config = dict(
    arch='perceiver',
    model='rotation predictor',
    dataset='single printed letters, digits and signs in grey, bent and noisy',
    train_examples=98750,
    image_size=32,
    crop_scale_min=1,
    horizontal_flip=False,
    translate=0.06,
    norm='layernorm',
    norm_position='pre',
    hidden_act='star_relu',
    mlp_ratio=2,
    head_dim=16,
    fused_qkv=False,
    bias='all',
    qk_norm=False,
    parallel_block=False,
    inner_norm=False,
    drop_path=0.05,
    patch_size=[2, 2],
    layers=16,
    width=192,
    positions='learned',
    latents=96,
    init='trunc_normal_002',
    residual_init='none',
    optimizer='adamw',
    learning_rate=0.0021,
    beta1=0.9,
    beta2=0.98,
    eps=1e-08,
    max_grad_norm=5.0,
    max_steps=9600,
    batch_size=128,
    epochs=12.4,
    lr_schedule='cosine',
    final_lr_fraction=0.05,
    warmup_steps=280,
    weight_decay=0.0,
)
Rows from block 5 of a small rotation predictor, named by matrix and row number. Rows with one number belong to one neuron. Each number is 500 + 40 x the weight over its row's rms, rounded and kept within 0 to 999. All counts start at 0. Numbers have three digits each.
Before each neuron's rows are labels from the 100 images, of 14976, where the neuron reaches its highest value: "top examples" is what is common among them. Only what is clearly more common there than usual is listed. The data: single printed letters, digits and signs in grey, bent and noisy. In brackets: how many of the 100, against the usual share in percent.
# fc1: MLP up (model.blocks.5.mlp.fc1.weight, 384x192), inputs 0-95
# fc2: MLP down (model.blocks.5.mlp.fc2.weight, 192x384, transposed), outputs 0-95

top examples: the character = (39 vs 1.4)
fc1.290:476485456542532534431506552436544489497530466522508469524591607506508527502478527441474508531481549533513470574456481561587466447469491519544517512524501433514540569485525462455521552476531556561503507524544453506457487465480466550486520494464540548522546543460435527519457517509556437463
fc2.290:467514499519520489463496514507492516463518510541437491513483515521463512515546522487558459543528482478561474516457462512484486504491481520633492548523482545490496486522579532477524480473505487501474493481563418586482546468474499556467507527475499528509564453476511464558425491505548483577

top examples: the character = (35 vs 1.4)
fc1.66:508543462523527549431461529448559523491524487470465495533564554511490523523520515503493495531474571521570481569463524532555434464474468523526538497523539481552522584487515492444495535458499515519489467496591435482488508490466436490499526493420538434522478532415487543542520483496515450505
fc2.66:445474518501523473514521521479477481499563542486491472487514479508486519467487532456472512572500529517463509514434464564487451542449496466657477482525505530472463532504572493489548524523547501522493535545574490592506526423443513545451511545546545589520509465495480456525416526456555478529

top examples: capital (65 vs 35.6)
fc1.114:460551483473518456542584449509514523450493481451496497480550438542608503468499547504469525500459551497566530547494517533501508562453498500528549376560457415525513535416520561520438524533518573546526449487484456462447531542462461508446477413504527502543457566455523528526539514466476522528
fc2.114:522421531486529478430479480511498537529568520526480500454458443547460453502534456542556527515552527565495484473467485546473484518506519545597471480445554573489574466472485531445491401490523476522497534463514453531485537513458564530502530488545478529576547420516537447488468524400571491518

top examples: small letter (76 vs 36.2)
fc1.334:536493479440550562490490535547519528539550538550474458550578511512521494543517404483468506511568529507490485473492555525477563482511491561553468505461510567407487520513489429473532449484466435523500515504509521444592486516534493416535477610459449433519592431510506497494489496511500502488
fc2.334:485533483564486464499464522505510500482573486546474472528422474500488469542508540484591470501488526515518456500552428477514459429464501515549507588544538549502486550536566492518470528454444476421459503475530417483488537437487459526517487471465548601488478464468550488514440479482537510583

top examples: the character = (26 vs 1.4)
fc1.234:506514428474495529454506571443527514543529462528505516499562550503529504483471497475511559490458529511551457590495504515563514467444455547553571481498484515486573569509502428455499535496476559465496506529569472433456533481454518528482475487410535438529474510471502556495566526491486513484
fc2.234:486544527475519486497534482499493510461516562486464511534476471560461539407500549461496510540494491468522467493474472497474516581495495497632484514541438508497471520510625530532554518498559465552471516476506439563477551475470490535448509538505558625464523464487496476526435485484508519546

top examples: the character - (27 vs 1.2)
fc1.14:530519496503541490554463541471491540580449515532539538547509518484549474427452483525463522558521494490445533493493460558545533517565480549585530492529528554464537444468436437473545517508538525474575549557428552517476547483516571551425439470457503451490460476557506535486486517474517526460
fc2.14:499550560476489482486475468523485491421521485414525556481382488464502529449468502469562436503515535463496478527491512522450503489454525449498483516531547456498468526520540559480517475564544513470548431495491374493531499495502499477486493554532524534514480498473453451563514492516503534587

top examples: dark on light (85 vs 39.8)
fc1.194:474506493526452490555511487531448469484479452523474579556513461481496574496421461464460515467454440392457451465551433443526576449562447447530536528503467529514475435491561526564476568522446498444486522472527546476497478442570533485504471572531436502424500449539467499473445490566480466509
fc2.194:498427485498482502521502462516535529532497520543436460472362442503471416550560513517528587474518507456527540479499527470495489502490527505543489471515506511532488470510566546564519515494442525571433498514502437533460491473461465505492545416561501512466544485513511480449452505500519441523

top examples: the character = (32 vs 1.4)
fc1.174:505505424550536525454485535499553494502540486451456487507553528501484531556479537501466514502471542574518484566502506513558468490468480480526527516524517486521488536492526472490488552484480521512494536495598433485500475460464475489498555453415533442541469535435457522545490453496494444485
fc2.174:424506484481510481493496516497486494497541567526442490503483501469453512474466507477492514553479539520476513522441453530513485547464511478654478507479522538473517493528572498470537492508541511551512509550555479568515496418401507543464548497522511612532556464479450489529389540472571491538

top examples: capital (62 vs 35.6)
fc1.346:537446516532460503442484511418508617518535436556428553539540461509520460521481511538505567513576491462479570473468522486507501474496524469537529500509499547491444500458473505451474479522450446524464541496527453421453570505465479501485530508502555384499534448511503474502542421531519464498
fc2.346:522537524450551529516523491545525485543453513523491449470505472486492540454435507465456491520433500520507553539470493533471504524474571512568501510573477486508499551463541518478575553494523576465524437535494437459519457511503477490441457490505503533495480496515504533470498482504503557509

top examples: small letter (61 vs 36.2)
fc1.282:496497454473501501493501521534496529476530497505494539569646545565549508466477460502464510479545480520524483505477523492548494521495510493618536449443465509481570500461471455510470516550438481483528543552579465433562449475475517496487518500435463491535451539486436481473514450499465446459
fc2.282:550469498511489487514533560483472517430503508509478525550463545542516483534492490506539490473496486453498499512565507480432546512482462481658474444527445520516517477508543510501545505479508494537483501517510465518489498549547484463537439517485490515446516522475510524486482524526486477588

top examples: the character - (30 vs 1.2)
fc1.48:531517478544502520519498509491474561544488438536425554545536486500529484439450457479489576493517485462491533486521460489568536469570527536516608505469489518492540468432494455503505558512443531422541530487492534434473567509529556524450444444513520495480410478511472505476566398480468498480
fc2.48:550496557481477485517507487466482471485495515496538538473471500441503448525542503514447479466537503512496479511514586526530459550440506479415431475545562495561516474513439565539505385529538461521508450361491386507537505558462486513556507526545498399509507514483555468518514511479496521560

top examples: the character l (36 vs 1.5)
fc1.208:515523489433477507524576534466499542488499545551462501575498493528531572476412467541472484516455496464463540522521455469529586522517474507550552444482451488455505565414537465492572564512538439510544503525564533423509539490536499465537417537461528435470500453507477523496541475512501506502
fc2.208:507515457477458507501574490489519490454496476494451511467511500529556493570562490499519475424491520442547509515561529480459494517468493499439496499506506475544539516495529532559450484489494476466488468344460384480493539561504472528561542508498552535492514498483528468501533464483442509575

top examples: the character l (30 vs 1.5)
fc1.78:462563476477479524521556526503502492462474478540507529542541505535517553483386481503467500529500537473489455536503511522513573501522464542524549446509428518490402507454447399484552543513529444493587530538557525475466484467555496432547382547464525455522494498522467540495566476537564447519
fc2.78:508502528474451490502528455488492527448546465557487577530474488497524524553553478493511479507521484473517502466527452476453496479446418456479511526549508520510480464561472565536482489521511475494477452403428362474518528531492515500553494507559531424482514537497546495524509525544480511551

top examples: small letter (74 vs 36.2)
fc1.40:509512442472557544474542527529538482465573496481481484500569507552519500518457457530496534465458537561474432538499556487455538473536442521546504494470479478420525599466471421445496543484495538554601555504545497426521493548536499483534520500426521500553523524469445507495521476510460505472
fc2.40:463468467555512509499536538481520499479550546532448510536491541544503463515529474544557527459511465492517491503529473495443503494497454500661492496489492513485542519505571464528477532463472492533484548495505429521523512500518455506502471495435506537441527491527512535534447562523442466494

top examples: the character = (43 vs 1.4)
fc1.101:531552435521518548441483539475555504514501461493462514525582552514497511518500507508488537526448596532543492598469524538582465466468466504518518491527503471526516561472495449477502552459513552520535494493539452486458499476461437499495511481441562409537477544420484557542484492478501457471
fc2.101:454522505475538491515510457512480497477517543486432505517468470505474529481489525463512492563524553520498481519465471520494468543451522486644473521501496502477467535469589556486531498553513469486460499482566447588470508443437482534448550534533521589538515438449450498524403495489528483571

top examples: the character - (45 vs 1.2); the character = (32 vs 1.4)
fc1.91:552494507573535521531409565420489559582439422546498518578488526459438463456457514477508552546531543491470577507515456563550488463520546574508550511497520524502503466476485454500587563450480518441459517519430564504487577462501551563428467466488550498459449465552486485523508460482557489446
fc2.91:460557524463494481504497464557501440439529497374562534423504507479531528494532523475493440447534487524524447513460557493503514522438475461492476533523539440492482510548464550488457392548546476514524478430583437533558421523475478484570530592507458482537513528428473523536535527507461507539

top examples: the character = (48 vs 1.4); the character - (31 vs 1.2)
fc1.33:489541487543463564496465560474551486544425487503483513566558518500560506473423427446503465486489576470524460551520493551523477439444422619608549481481558508511557502526478468546536534469501524464461444584523493437517553456506534506494533455489487452479475455454449491451577507474483539439
fc2.33:466486513493537490473563505472478505462538522554441495500361525518499495540530461528602484503544496464491436483481518538454514545488490488617499473559449538497407491485566534449503447463549472526505491517516433523497556517511508583536486522503573501540534471495480485554514573476500473523

top examples: dark on light (78 vs 39.8)
fc1.214:442512438569475506494489492499519479523490442553422489491484536464465521549494537464488524496501476503571535512499508488595447448478470471492572566546542562560564487491534510533469515457403520461450453492594454536457496421462439511528549468508478414474479491450485531534445470510484422495
fc2.214:562474578456449439477508521448440536504560608492519516531449441505511533502473523530519476563486491477423502466470458489463452553476438446547472491449491483471509450537483495501497473516603464546514521494522526538521491421429556489513536535534487508506597476525524443501479550507536546474

top examples: the character = (28 vs 1.4)
fc1.365:551569453492529576445502561441535438459542442495517491565556554540523542508429480477495518512465588497496426596483524524537474495450442519523515482512522424514521576474473478483520527475520556502558491505535442456509458559508484504492522491416519434554487489444459544548499486499491475488
fc2.365:455487488492544506531523501503498514519531536514443478481510479515468500500559540518494544523548508504531530502471463530489442498470532487635500473499474555511449487545552514504557514520456499517439505512512445615502524411423459563474527482531500566501500448486530508490420537447509458545

top examples: the character = (26 vs 1.4)
fc1.17:463498420514564560496505509553543532510501504570409476505539546515490521459497461521498544541496476542537506534457493481545538436559529537521559523527477570470481509497589427481474548474440536518516556497512498514473501466540493505459498491433473434505466498506438574492463455493473457469
fc2.17:545531539527466478480469524450472470494574527483536563501481498488476502483459542459566455513502497475498456522482503521491481561412478434546419493488566458496501474565439524499519427521546481506488446417480383521558487482434488531463552516537517524504557520487515478532514531500533533562

top examples: capital (62 vs 35.6)
fc1.263:486528504449485511524545442523498498495492474484544540522593464529637510533455541482444487455458523470557495523514544527552502550476478515557543399531455419571486554406462531509461571553499567491506468518450556413502479568494474478482524462500520532544444580449490540490545470491493474504
fc2.263:507449500416531489488501485555502527512588551565449489488460471520505560495522400540538516530523471577481483468465434466499547488506488553625523496454529540431564505472469468484476444516499517464554570511513457524494509539461587536470537515495495485582484457504533455477466509430516496532

top examples: the character l (29 vs 1.5)
fc1.369:494569534533462454503511482487451535480460478518467535508511446526527496457455503469503493524431474425486490496535440478440515548434526455507490503511461438500516518432465521461533535533535522459590469518475505420423583544491493512444439482523584555517462493483493516487530455512481583558
fc2.369:523475499558473472538480470447491564515449447544450539462532467457521462516513492509438515487530504457548565495508499512518441493454507498482499467583537544609489467469512577559540499549481525501443418414501403520513529456490488477548476453591496443462522496495556515491495466459508510588

top examples: the character = (38 vs 1.4)
fc1.229:518533441539473523458503523482580522507525432511486547537589553551527540533391490513458499487474533499506529528515506547570520484460468503621525476468495529532508553476494470499522483516462522524483507551557409447520500503492476483524542484453516476494472468461485535479519496496514508459
fc2.229:496516468514497517498547525484479491466544538498514545586459501533463549499470456486516539537530492514501481558455481541425518521519450484672504486499449533469484515481596512505480494518482521502505558513507470552487535477513520525480529523509526608485507496476473480532445546510526457522

top examples: dark on light (78 vs 39.8)
fc1.109:579498477474563517551483537485508500520441527506530476543481537483537497472489498541507495531551542513494539553516498558555525550541490546624540488518473506491533479433467441496513550471533556452540519581461543509445536547513539489450461468434515406493415563532510524464528524468489533486
fc2.109:422542562464455471487462449562462450453517506439556544407440454450482536460490534432533443501482479483516480480478493462503525456436493466514478572506551459469483480554465570494482459567522506475509431472508402524505469458447518500514523550552511574515500509462463455571519505547496556545

top examples: the character l (29 vs 1.5)
fc1.306:493556527515488460542560494478481500430471476440481556499545426526577522447462522529514489499435534436557503572548535521514518529448498505515552382540448481498494523408481532502463484547483520477571461516511452398494553538520503427467440479501564477515422522446501531485598458494495509587
fc2.306:495423544514462447500487431466456543527509483559443508513535438469461447555568497517482510505584513528507522436502484490518434509463554504510496537533567591529467448475486587535504459528482446513443454402443425557495537463482476514547509473564484497522563458510544469533476473484542449555

top examples: the character = (50 vs 1.4)
fc1.80:538569431530514530425486555456564459494516466482513504560565584512492520508483495491481485501475565525540485585484521562564480483467456533535501507502512466509539571483492479455531546453527525495505487475542443484531522517508478477479526501422567473529486529441485550539499481485490493450
fc2.80:456495520445555497471499478523459493465546547469464477522541476531498519474502571522492504548549542488498470506418504519502448523442548505650492449512472522476452510479565493479524491542494468516437493478573447584451507431438480535455522507496535555542495472460495495526478462429537467553

top examples: the character - (44 vs 1.2); the character = (33 vs 1.4)
fc1.226:561475500555535533516419557442500547605441436563478531571495523459475453449460493461520556531564537519446540509512474548546505472545548590537511494490523525497470470474483441490600547459486488410517543538426573506471577478508561544425461505470509492457468470548530468515496451479539480454
fc2.226:461557551447480469477496479518501440423511511403574545441494499482532518489508520483494429483505493493521441506475505497499480533447479474496467535527540446497497492544463534480478383545545470509527468433555423523579431518486481498551508580507489497528496510439470528530535522518470541549